A small image classifier, trained from scratch.
Model: 6.5M parameters, 32-pixel images, arch resnext, norm batchnorm, activation silu, depths [3, 4, 5, 3], widths [128, 256, 512, 1024].
Training: soap at rate 0.0026, 7700 steps, batches of 64, held-out accuracy 100%.
Data: 36250 training examples, 13.6 epochs.
Rows from block 12 of a small image classifier, named by matrix and row number. Rows with one number belong to one channel. Each number is 50 + 15 x the weight over its row's rms, rounded and kept within 0 to 99. All counts start at 0.
After each channel's rows are labels from the 100 images, of 14976, where the channel reaches its highest value: "patch colour" is the nearest of a few named colours to the mean colour under the peak. Only what is clearly more common there than usual is listed. The data: dead-leaves pictures: piles of overlapping shapes. In brackets: how many of the 100, against the usual share in percent.
# convs1: grouped (8 groups) 3x3 conv, stride 2 (model.blocks.12.convs.1.weight, 512x64x3x3, each kernel summed), inputs within the group 0-31
# convs2: expand pointwise conv (model.blocks.12.convs.2.weight, 1024x512x1x1, transposed), outputs 0-33

convs1.350:79 64 56 73 62 63 46 65 53 39 28 45 46 47 53 21 71 71 42 40 34 31 49 51 77 45 59 67 82 81 83 57
convs2.350:30 63 51 49 59 46 55 48 56 39 15 53 56 38 81 63 77 44 79 76 27 53 32 23 53 52 47 57 68 72 52 36 43 38
patch colour: purple (25 vs 2.5)

convs1.107:47 45 38 42 81 42 61 52 27 54 44 41 30 55 33 42 36 47 69 41 71 20 39 40 32 52 57 35 34 59 41 15
convs2.107:36 57 52 30 38 48 20 84 46 49 30 49 61 70 44 67 49 49 36 48 56 51 47 62 40 60 40 27 72 61 33 78 51 64
patch colour: pink (31 vs 8.7)

convs1.246:59 57 73 56 30 39 65 56 46 60 30 42 68 59 32 80 41 67 54 44 39 42 09 56 44 63 76 59 02 46 31 50
convs2.246:59 46 67 65 53 30 40 57 56 41 60 76 21 66 58 61 42 76 53 49 44 69 47 50 37 63 43 85 32 21 45 49 44 18
patch colour: grey (78 vs 24.3)

convs1.414:52 68 47 53 37 45 38 28 50 45 86 63 36 66 18 42 52 57 53 58 65 38 53 18 83 40 39 43 35 41 73 60
convs2.414:54 69 66 32 66 26 59 51 37 47 37 37 38 69 41 30 58 29 23 49 41 41 68 58 21 36 47 39 37 50 42 45 53 43
patch colour: grey (69 vs 24.3)

convs1.451:49 30 33 57 45 52 35 42 43 47 37 57 49 49 59 61 66 24 57 42 49 49 50 49 39 80 51 82 55 29 28 64
convs2.451:37 55 44 30 46 30 57 58 71 45 77 23 56 51 09 66 62 50 36 47 99 23 55 64 60 68 56 55 70 32 48 74 35 73
patch colour: blue (29 vs 7.6); purple (25 vs 2.5)

convs1.26:40 44 43 55 42 30 34 46 39 40 63 25 42 40 61 57 40 12 82 43 35 40 52 21 51 39 24 43 51 13 36 33
convs2.26:29 80 58 49 46 42 64 32 09 68 51 54 58 32 59 51 51 68 47 40 35 53 37 60 64 42 49 60 39 51 52 43 50 31
patch colour: green (25 vs 5.3)

convs1.188:58 41 57 52 46 27 52 59 39 66 56 48 67 38 60 62 21 64 79 29 62 34 41 50 56 60 20 52 56 64 60 70
convs2.188:63 45 62 45 72 50 55 53 36 40 60 65 46 32 61 48 47 56 26 42 43 64 42 48 59 42 60 35 66 60 59 55 53 38
patch colour: blue (28 vs 7.6)

convs1.453:66 61 57 48 51 60 32 56 50 63 45 52 47 47 10 35 77 48 41 53 47 63 57 59 35 65 73 49 58 53 66 49
convs2.453:69 61 60 51 43 51 39 54 54 71 70 50 51 52 53 48 61 67 33 67 71 36 58 36 49 45 58 49 60 54 53 37 33 56
patch colour: purple (29 vs 2.5)

convs1.293:46 45 37 52 39 58 78 55 31 57 51 75 41 57 78 66 70 49 57 12 47 37 63 60 60 49 73 66 59 36 90 42
convs2.293:38 31 76 41 33 67 52 52 18 37 41 59 28 49 46 34 41 42 27 38 79 41 29 72 39 59 46 60 64 45 52 64 44 25
patch colour: grey (61 vs 24.3)

convs1.146:73 64 33 35 48 51 65 45 63 07 27 26 47 65 56 62 53 68 46 67 32 37 56 71 45 57 50 57 48 28 35 71
convs2.146:51 66 52 51 50 60 51 52 60 53 60 75 07 66 38 55 52 33 29 66 59 54 54 71 53 58 68 61 64 61 51 53 38 27
patch colour: brown (67 vs 32.1)

convs1.125:41 49 51 33 69 54 67 25 33 09 66 32 43 67 24 54 81 46 45 33 42 35 69 55 50 42 68 62 38 49 84 41
convs2.125:48 63 24 78 60 35 50 65 49 96 47 65 30 30 45 70 66 47 57 63 32 46 26 58 42 62 55 47 37 47 50 26 36 68
patch colour: blue (29 vs 7.6)

convs1.334:41 54 40 22 60 61 53 34 55 27 27 62 52 63 66 41 52 61 20 38 39 51 27 57 34 69 65 66 72 06 23 71
convs2.334:36 47 53 60 52 47 48 73 30 52 51 45 44 46 51 53 74 47 25 57 48 44 61 43 51 42 70 39 63 54 64 57 67 25
patch colour: black (38 vs 9.7)

convs1.159:44 84 61 21 59 54 78 45 52 35 62 53 57 73 51 28 66 48 40 34 56 29 74 33 40 45 53 31 60 24 35 48
convs2.159:41 29 72 60 55 43 55 74 66 75 48 47 47 21 42 55 42 80 59 46 65 45 70 45 59 18 49 30 77 65 40 48 52 60
patch colour: purple (38 vs 2.5)

convs1.180:51 68 57 57 65 49 64 44 61 44 74 57 72 37 64 52 63 11 70 23 25 26 50 42 65 46 35 57 39 56 62 47
convs2.180:60 74 26 54 49 41 30 48 67 54 50 24 83 63 40 68 62 50 52 44 73 49 26 27 63 23 90 33 39 25 24 56 31 67
patch colour: blue (27 vs 7.6)

convs1.412:47 65 56 51 53 43 46 41 41 63 41 63 63 58 66 69 48 34 48 46 40 38 28 38 67 59 47 56 25 59 72 50
convs2.412:55 48 52 99 47 58 68 35 42 45 47 47 35 54 43 28 58 54 62 61 35 26 59 40 41 46 61 26 76 40 66 66 81 54
patch colour: blue (35 vs 7.6)

convs1.298:46 41 35 31 54 61 41 33 35 58 64 50 31 38 52 68 47 38 36 36 50 54 47 16 39 19 78 24 54 51 35 49
convs2.298:41 78 43 56 27 43 33 62 43 48 55 65 65 81 31 36 59 55 45 63 69 53 42 40 47 85 49 82 28 39 56 39 32 55
patch colour: grey (69 vs 24.3)

convs1.367:56 45 22 51 50 33 63 48 52 39 57 34 50 52 53 64 64 53 37 48 58 62 38 42 55 78 49 41 22 86 25 59
convs2.367:53 43 29 50 62 59 60 62 07 56 69 35 55 35 48 56 35 70 34 77 42 24 35 36 61 25 55 51 48 53 74 66 28 39
patch colour: grey (50 vs 24.3)

convs1.244:63 81 43 67 69 53 49 58 43 70 48 19 54 26 37 41 39 50 17 58 54 51 61 46 37 49 37 47 45 61 60 38
convs2.244:59 45 55 35 51 60 40 18 46 74 41 36 51 48 44 68 78 55 58 57 74 69 40 52 21 54 61 59 33 50 35 55 59 42
patch colour: grey (49 vs 24.3)

convs1.319:44 43 22 62 24 59 36 59 45 30 48 44 59 62 35 44 58 59 55 57 39 64 43 13 31 55 15 45 46 22 52 69
convs2.319:50 56 73 51 57 45 62 51 56 47 52 52 62 54 63 69 57 56 40 84 52 47 67 55 44 48 53 61 29 15 39 73 40 60
patch colour: black (26 vs 9.7)

convs1.280:41 57 54 39 55 31 38 65 43 67 72 21 47 36 54 64 57 80 36 40 49 58 66 64 53 46 40 37 69 42 45 39
convs2.280:46 74 36 45 16 36 44 64 29 71 53 43 45 57 34 56 57 36 62 68 63 67 60 56 37 43 56 51 54 40 51 39 46 21
patch colour: grey (51 vs 24.3)

convs1.425:29 28 45 30 41 29 50 67 42 48 46 33 43 32 69 46 39 49 56 44 41 75 25 43 35 56 84 37 54 40 51 32
convs2.425:60 18 56 60 54 47 53 72 54 35 96 82 72 57 59 28 81 42 43 57 41 40 22 59 51 53 49 63 76 62 52 29 30 59
patch colour: purple (34 vs 2.5)

convs1.387:19 29 37 50 39 54 63 35 68 60 37 51 37 58 51 29 57 50 50 61 43 32 65 49 29 52 57 57 14 62 62 47
convs2.387:35 45 44 62 66 58 51 28 49 76 78 52 83 24 70 45 25 18 31 46 46 49 49 55 60 42 43 40 14 18 42 51 57 67
patch colour: purple (28 vs 2.5)

convs1.426:33 42 60 62 49 69 45 48 76 35 80 37 62 51 52 32 59 42 42 61 48 37 43 64 64 37 73 67 41 86 46 51
convs2.426:54 36 53 59 59 61 63 72 57 55 56 71 45 43 14 43 64 51 40 50 72 40 66 44 53 74 19 42 38 67 53 49 40 59
patch colour: grey (57 vs 24.3)

convs1.419:58 56 54 29 51 44 46 70 21 47 27 63 55 90 58 31 45 41 54 56 57 41 54 73 41 58 40 59 33 71 38 70
convs2.419:41 58 43 50 57 77 48 57 17 37 66 41 58 45 46 21 58 31 57 34 62 58 47 33 46 56 59 46 98 37 43 57 42 63
patch colour: blue (41 vs 7.6)

convs1.238:44 59 33 39 76 50 69 53 70 51 32 61 29 37 38 61 41 46 24 58 40 53 42 57 59 41 62 71 75 68 40 72
convs2.238:40 43 68 63 40 44 74 66 37 51 59 43 70 47 27 39 17 37 40 39 54 26 51 79 64 63 41 36 62 68 28 44 43 36
patch colour: grey (79 vs 24.3)

convs1.170:50 43 99 35 44 45 45 47 63 28 37 47 32 83 62 79 55 60 62 62 27 57 72 54 46 45 47 40 40 58 75 61
convs2.170:38 51 67 74 49 39 35 39 64 40 61 53 59 62 48 36 81 48 46 43 92 42 49 50 74 30 53 49 12 50 51 40 22 18
patch colour: purple (26 vs 2.5)

convs1.498:72 59 52 53 46 47 30 41 22 44 32 34 62 80 43 41 37 28 79 51 63 33 73 50 36 53 65 54 46 47 62 41
convs2.498:66 39 65 44 27 38 58 33 17 65 55 53 72 34 36 62 57 43 56 51 37 43 59 45 63 69 50 51 53 41 51 56 69 37
patch colour: purple (33 vs 2.5)

convs1.320:44 53 44 00 49 53 48 35 58 52 38 57 54 83 70 59 25 43 28 62 55 50 72 58 63 55 40 65 66 59 71 32
convs2.320:27 47 39 47 57 41 36 32 36 74 60 65 27 51 38 48 52 65 44 67 48 49 62 76 51 20 59 51 78 51 52 59 43 44
patch colour: blue (29 vs 7.6)

convs1.398:35 48 34 62 46 55 09 48 41 38 49 59 66 45 42 39 50 62 46 36 47 63 56 65 46 76 38 49 40 75 55 77
convs2.398:49 57 43 55 46 26 50 62 22 52 49 56 49 62 52 68 37 44 32 35 68 47 66 51 36 35 28 45 84 31 58 44 59 44
patch colour: blue (34 vs 7.6)